From a checkpoint of a small sound classifier: 22.1 epochs.
Rows from block 2, named by matrix and row number. Rows with one number belong to one attention dimension. Each number is 128 + 32 x the weight over its row's rms, rounded and kept within 0 to 255. All counts start at 0. Numbers have three digits each. After the name is the row's rms in percent of the matrix's.
# q: attention query, key and value (stacked) (model.blocks.2.attn.qkv.weight, 576x192, the q third), inputs 0-191
# k: attention query, key and value (stacked) (model.blocks.2.attn.qkv.weight, 576x192, the k third), inputs 0-191
q.151 109:067046155098138130158085139135078111110137195133086147142185136151128138142080100078149134119153146128133138122118176118142156112141159142193190136169157120147117201120152167103127060104114171107026134171143174117134217097092030162105122119175112163130085127097128131100146093141207153098122098132126171098136112127137105089101142128175130146122131151133114159134113103111167162159143122111151171119189150184116103150147122121146104137130160165078112125144100110096169075095141161105177159140110110217103111135108167147141153138082128157148127134120161117130185092077156125081
k.151 110:113155116138152133076129135181108103177185073151120166088087162101138100104103196095124151157103140134116163210084153143152108154149104112148111132165156141120159144092126140157162187076152159084160111123163082133111179105121102075161154148098093124101155137203195093099128153151138134109103094183110028123150127099110118045139106160097136112068162150165120108139152106134094103108118107126122128148144095206173126102137187143113119120148129124080166186149109116125110135129131109179123118108170098082118102092153016125158109184136102091133157082124122098100150134152080111144
q.152 115:114145122141116118074107099131154131103132126119090136085152107171108126109082106137142108178120115118135077161115118095118143129132104118066077114104122077126067126101130077106098131133149100105085113128117105138145097163182129056100046136121087169132163152142167085059169119125206112145157142103135057092105124181122151162153082078113149132116100099112134132117101129085142137144122116122116140111134124149122128112085141097157111124077116085023090141156129088137039135061076073096181127157142076062103121095133058122123166109150189225122101139128136101089124137126103168118
k.152 120:150116143090141127154102008086200137119094107128121136114174117120090131146158103123157121187129084159144148018118114138081132118078161150093108120038131135117159124139160136136141140151121098072106120111101096150164177119075150107172104119160156122132176133107099130147099143139122159143109109175094196185145111116114181103125164164131130138127141128161123107144137133135166105135141106152143152118119129097136147132080118116089093170107151118200148136000132185101199162108098152152187123135138183179182114129157171167138175146149141132134141139138119142115185125189128123137
q.153 095:102102112117111154143077145133177148156124155090092115146153136139134156095148141160138129170102113141129112114097136123117142132180164153194042089101129138111162153126104126112108090107110139114102118169141175129136120137166165129119080094139169115087129136161159185161118138124233168137087131106155218172118097158123142155137117099143164092154143111122110118124160107091203115110166116162162098143136143140211100111122142111190147136097160169041094166221172090129094134047130117130192118101121041104156141148086165142089192142105095135135142114139114146119141106093112070096
k.153 095:133087101082137085135167140129165111091094084113133168123130048144133146141108161109148130137129147169154137169119104130137127131106108141033155139066148127105148089115095106082120126107126145073114109166125124134116242076215163115185094163123110150162101126160148147149143096160174148165139045174129069088136092101136183173094094109132117142107161187101141147118175114103124150104114149166121150137140153189191169074115115155046132145179125106078122147160185143049146121074114118108108113129194094127128109132101179141128128132134137155132155155145137120117135155172158106114
q.154 095:144134134101112168108085144119163140106151144123066108119142105125131079107123149079137140097127075141062109140074157129204121133112190142049079144109112141129065111119170130093133132109174108118130079084102147151138076151175158121107128132135068183134195136130118142078143122127142159116135077123128145075089123145139143143155116173122155117114141130190051156090133137166181127125166139179137137163138166129124166173126078117113134136134116196109153156142164084155090090051134116064137169156139190081094109126193114156199088121183181130108201118108156091126173121150161133141
k.154 097:156142131107112137193160039153185123117108072133149136111139017119105135129098105108105099168139136125128140022178165171098108096113104134097134123092128124092131147101105165183134120077140127083121112097114103105124147131170097137055109202153106154198099114132101141147133165109160161177094101126156083204108163147170143099134127066139168137081099106138126115166104142190111061124135140123112147139063134106054088099115125093166119160115119135103156140063135165096140122086121147096097165152143054126161105105144132120135175154189114123124107115114104096136141164114117135159
q.155 102:089156151126138124122105124097199164125138113119136110165137109114168192159137157158082080095112102106135129090167161143156058146186102142208069126131087091125158158143127173163097132161083177180182191152150113134113096159153148130151103158145147074098127094141160172165146133088152112135110138079169137159120143124152196154133168060116155140204130157116145110135135081097161136140097123122172073103097145135136086085129118149191108150080168089123091105153117109085119084125147123185166055125155081089141103139114145098120091133098082192123134090132076138074145169102113151075
k.155 094:155052105130146153152113130103111114122123082121158118140159088127118142133082146131112135108097127155178101175058143166150160132162120121157109113088122108183078060068124129131065146143163127060071116153141145121137200104148199102148066118162164163122210102149109149152159136101112124142154098151183094056133132121102163165172133168093090138158175167079117157133175126091093177152105113111146133126157078131121178116099115147060108110147135115132144136182114105124099114097116061156152130090171104168130111153122135100103143110083201090108191118144188142107168163139071123101
q.156 101:176109101166095072135145170108047168143115182094157147091097147089117167112127127134149124130118152165134141168077116159089187097086061118096140135198105115158084114156112105095106158129159131127134162091154102197099148144080143165121159073119123107116112116119142108074097094148148147153089154151110089130191096133130099087111136157123155155098131159181192086145124155059140046067128145148139144143149116122082102152106115127139132111174138128114210078114082180113181152197082113110123125157050143124148110128122094164101106153058120168103187159112147122118091156142131116127
k.156 086:183160172121118087143061143109137120178141137145138152107052115150096146136187133068116147127138100079136114176141101166144205171126160062120165114129164156124091085140093143101200142183120134144120145132130122081115087137055094136107165111094131154108159117100167161110121159145144152110108144127150172181159164096083100059155139091106140098151134126124138137132108109155150072132138122140158150169081124146135127128099109159129154133087147175116104101000075092168109139204167144076146142103113140146091125121142088145045088161115135135142114113125106192122166099071111127137
q.157 087:116171112152126119069094123122142166101075139092130118137106113139103169068167113145161113155190115092122116131170128097120107126128102121105125132133089155136099140158117103171123122163162139170160132141157109176116085132130161094142120198144105085107146111158183123123170117126114115138205213127153056141135064173159146102121108102135108139220127135077146134131091108031114109106121144106123136126142162089182155127093130134130143151063084094168072110130174214127126123211175076145165110154131101127138086122110084075121131145151126226139174094125096147102126165126113102088
k.157 075:134115176130105128144093113137170124132148113163115152081067113140096116191227165104074159167092069129129152107134150120103153106120179123154162127108087101184143082100149125101146106119137106161133140125117108178115062113115133076146109127143177111153168149132106154146122086113158164098129112212128142123141170166109191155118107171108089092158107109126136070102171139084052163104136129130140129100118154119109089112120159115101141139126172162188105135040161150033117131163056065125184098128085121161098118095151157160158150094089156157103082140153122191123089151112101108148
q.158 102:107098211141098158121047164175081117144133130174151115127067185148123098097089188112086123117146055138156133108121102155173126128147092126156082141051062166134147193133164146140169117110104125141113115140155130195093170158117119134114141127164077148160154138096133115130112131139004123140163173127142145112135090082122089149089109137114126160119142162097128129105107147056063083129135128130113109144130141174216088151119120155126107102142150119172114097099144147131139108142076135193099155127211119191082138137168157117137076130117094142121152118147141138113141146154142132067
k.158 087:164156160148143133139163147099170108092161146123128097122121126189116130141163167145113128118127111115136141146105105149130143155093116122211134104098117173133170118106149120170112225165161116116107137144175088098144044153157107117117134096144116146116115096164166115163147090114141157096121046186149000123122130114176128153129121150155150142168102113114132108140106139089111104158186117100188105113124110146186143158147126128084132177133119141132158125214144124099092168120106133127133164127106057057101161128130083156212138135068139165139051090153173141105104124128105112111
q.159 102:121137081103127203148098075142092122172157190137092132120193095120144131115053124137131142114131135141094124144048130145129129104132154109109148124179152152152077043123174154109135126132135114136100117149157123128130198151136149057114069149128099125092104126100124104105109116141242119109100159114137112153161175161173159101150151115161135151153130074166159157110148119187201168120091153104126118122155134104099158120125119094151101145114129083025116112199126126108099121049117150127104130133058051142103079110129156066094163124117121141117162120105132101159115100153145139184
k.159 102:147078076157117150064132078125137103111122141140172166112127152114104124133107109088160156162171169093126165134077100139119092124136110149052162145117163094136171115147141129130151122067118157135083121141104092075126132123131083070223166184096100082127152101151114121103144166160146095106142123155121109151170132136119097044135143183153078158107084111183156107131077156073115132115165140139117129169164125119180082093121064148156130132086139151095150111032056184119182149137121146104147155133122165132148128095149168126144130121178100091136114096121163161188164113177190185124
q.160 109:120175145170112134128141093108146122148128147121116148121170138073100145131209143140130140143092145120107136179092177148109136110086151152091180133166113101104059039189154116147137143059120107170154085084139131187103100112118207116147109133135144102147142160136114123046113088145201082126163146146113094079133135120134137131102088165141128145160107084109086141142122170153127150068083113170116123166146103120167149163105099114133133139171107113077127140134173184096137100137087145115162092186094028033112134151121079165119123114136116106139159134143056160119114169126170183112
k.160 102:157042161171095102152105069209121120133131196146135134082129139148088105115143089134095136176116131116108146069136086140093117129134175145153156121086141146142047107141106161119096113124130127078199116123093122132109153096112163145122127117169159102185094136144105153130141119142147141128148092168112185133115166177144107133111105058119142141148085082066144118140168182122115145132156146182143175139160157134107140117105104137193131100134129164125111115004118107093082151137157136103194137142138114139135177134082179174088156141136155138136097090108098185226107093151111092163
q.161 105:157140101144079152127114123125167143134138115140171131105095111063101132123205123196063139133139116149095118116157116169157103106127175120138114159145092137124188134119109134147141074105157110157173131094144115125106153126088161201117167105132170128122106121074146167114113103135046158119152086164135226107118107116149151139094170144088126105155137101067073142130133138167077103125120173195109067161078118167135158128128113160064124127166135196210152097052175149110149115184149161149139069150159150195153149161127133126139120140117098048127129129140158129171181122165113121143
k.161 106:135084141129139104116172203185110083108128189123108117144136133107162137112136102177132113110091123144079131152183152162161117130115161126194135117146105144101100115124117136080101136159157138182122120102128157113165090127136151141054111112208121118142091133109105154150135114113124101130095116091104114085102123189138156148127081103134124140150122123118173147081070103156116156198127141111104054152098126179093102149127111149150134127170109136101087099255142038090078095154153126041108106162152118070076123142164095127195093111078159140134116138130136155138100127083115074180
q.162 128:109127154189099127106100132204078120138118100129143087162120098115128088131140093130031109166141108127116096149186119113132101187171129105072128105041084148089185213139101149176148117156123129114133116167131164087120118133082109131140134153100146109144109110142145133214152125113068067107073228121137191166129135086132135142113079128140110151132121161065123176128086131152126100179146124082121076105132154114124120131135119163137082134115116130177123130123165136127101101140139122208159138097199137210126149131144183144178092132131087167100113105136132168177136124148097140131
k.162 118:128124165121092093133166153138162129106138109152166156119124125127120121128122126170207128113137187131165140195071155125134147111143127119164112136110087144129255172133154113137138131083123082100167128104175109149098142142102195088098137155141115102093125128146137109133143105125124102104107113095113085106111094089169094134131077134142131152126114155161196136107145115066103152124143124113143155119174132186121110097138143143057139132143123116131123158255129164116096160101176097168083088111055045086119125096112136124154178142096149181112118154132125134101084129106100101096
q.163 109:132151148136103151121131114100148106117116119146095136113119135097071102134175183164138130156099157152119107132170124134135117098168170151129087122143071109130134113133124052127124127119160126164179086128137077208118099130171223113144113079101167083118195124132113063128107139133114088190161171173113200162119146156105165175166126131094123109181163097129117148136107155157098123093124141156138055119073101143177156121147126109151107090111136139125145149131113222151132138091089068188106162165155101092101129181100177164112073133144094094146137073119129138081173218137127135075
k.163 119:163056166122154131134144098147245086101150074122150079077185105163106100160179137130101147158143074157155117132101111109114113096102153128119133123148129133079142108097150152102096119121132073079127128163157103120125115130172121099093132128172166131133161086128143162121170145142170148103092040168138145073122142162136146174142099088161109127153119132068099156129096157172072122140168137121082142191143125091138121116117089111112125135193117120148079146175182144048125136081104140096158147142109117100121125120113197143166201140071061174128124186115170164097084135148100145089
q.164 096:143171126140104142102152101075060163143151120159111093117099079118127099104117140129099121082097157130083119099140158077112135190079142127000161143154142125145082142146152075106155175125151122122117061099130106123130154145091155102079199182154107179141103107088087102083132108103185126126174146138106064103140168129110188093103121151092097136171121067149126126104110164152178089119120112152120134116073119105081094144087142092101150155062136119102158069114145130104175112070101134131079120153144130140084137088155095117138078128147128208125114091110084090099133179113122151108
k.164 102:093140153107126196086138108183091177159117105149157124112120138147126123133105137105126160131104180124118137107081102144158177129090107121149126130150109147141163154123157163139098099135092108139116124116122109157146100121092148098108146111184143135100195132098083140087136118162107145089106139150114219164141155148126141039111154102156185145111116126179118117157144141170083091117143150117158161155147125090136037151128108139145134165048134092163152122023067214123092117193126173173212109098081170151118103114140166165061187139133122081118097153111166170177125131114117117108
q.165 103:156220128157112063126152108110149093136153170109104122119149171135097137119086108064188157131161155139114071084158165136147129103151046156115109113163110113088077081124092125100053111133200119155168142172101115136158068146138151151107168192140084108082118112175092108070136107113126113171136135065107000127124079150134091145131137085135120131148146142133128092128177154114093114102109146128110148127157142117128154114134093105054146153107084112106154149097070066094135139123145160104066119123151147068139128127109106144080133163184117162133146139170100142135109096147107111128
k.165 106:176123161165132126172087136144140128118104100123138124158107123158151121137191139101105131066108120116146161037133164130103121088127145128120125135141168114173077147128115164105141087128103147136119146101144145147109122093100044172131139077130174122133096110118148123187110117102166174116141173080139113096138127170141063121160157169167150132091188147095118141125105127153129112114158130092164130109105138128121163114112115109097140103079141159143158138000131157133143101202124122126136144148181111255112166141091120168085092093116086085145131098104101142102107124109158133088
q.166 103:136171182224101132089120056135155126145118022161120130137083119180105142128133169169111138119084060160187097097149113100206101137116138135124147141088130133127112174124145112156115143119078117138179106105139081115114058141176135126096098138119114134129208167126130095132151153135099148130206126124133113102089112123089119152132150134098123091086133107159088152149121157097093112103143130080099126159138125084190160137167141131167123124150129126166089138092141132116046124125143097152099136119203108136110139097196146134171133115116231090146073159123141139064139168177161124110
k.166 103:143157124093112101172111060069193122117130152132133149104123119154094146132189149180104089143133148106137070074228113097060127107094119137229131115065061134110125159121138161147119145123093107146159108082160064178140077154134177123058147100165133137108115150141125137133139067106096137156167113165111130124133117169155150119102148131117139135140098108125105119157137128136139188120117109135131123100191152093059170107102150113109134132122114126158097109182129134102083153107033120186178168130143118138151135154132175124143197099132178186137094165122174086132073147087125113112
q.167 109:097150119120087165099137152232153085122143196151153139134199137117069100123091077110146119125166140108157142096083164121169101120062113133112152116225152114147107125130117130110125106054142175119125108131140122141144071125204183139141152094108179180155110145145156170038138105118183150152139131105141000106077133135105148172109118130106131149139135105120142144118159143119163097092084144145117074154071100091125123067131129079100097117121155145095121126117125101143085145126140116128122126130110080077109151185137123106155162131180097155129132154106105144169143114053101106128
k.167 126:145157154119129171149140080089111120161124125137140111119084129148135139146139094091144135150174087145123135053194115113082130141097126102126096133050098120090083086148119158175139158175087127151105150108111124144128248138112160144119117147127188086107121122149055128118141138128078157124162143137136218199154132162103124108174154110124115146144135090101131092119142142145171112148129129143130135154147144101127105158120156117184088153119146150169112151009169215126083116139116117183103168130120077116177152131121226108063085143168084130138163170106131140161148161118147129118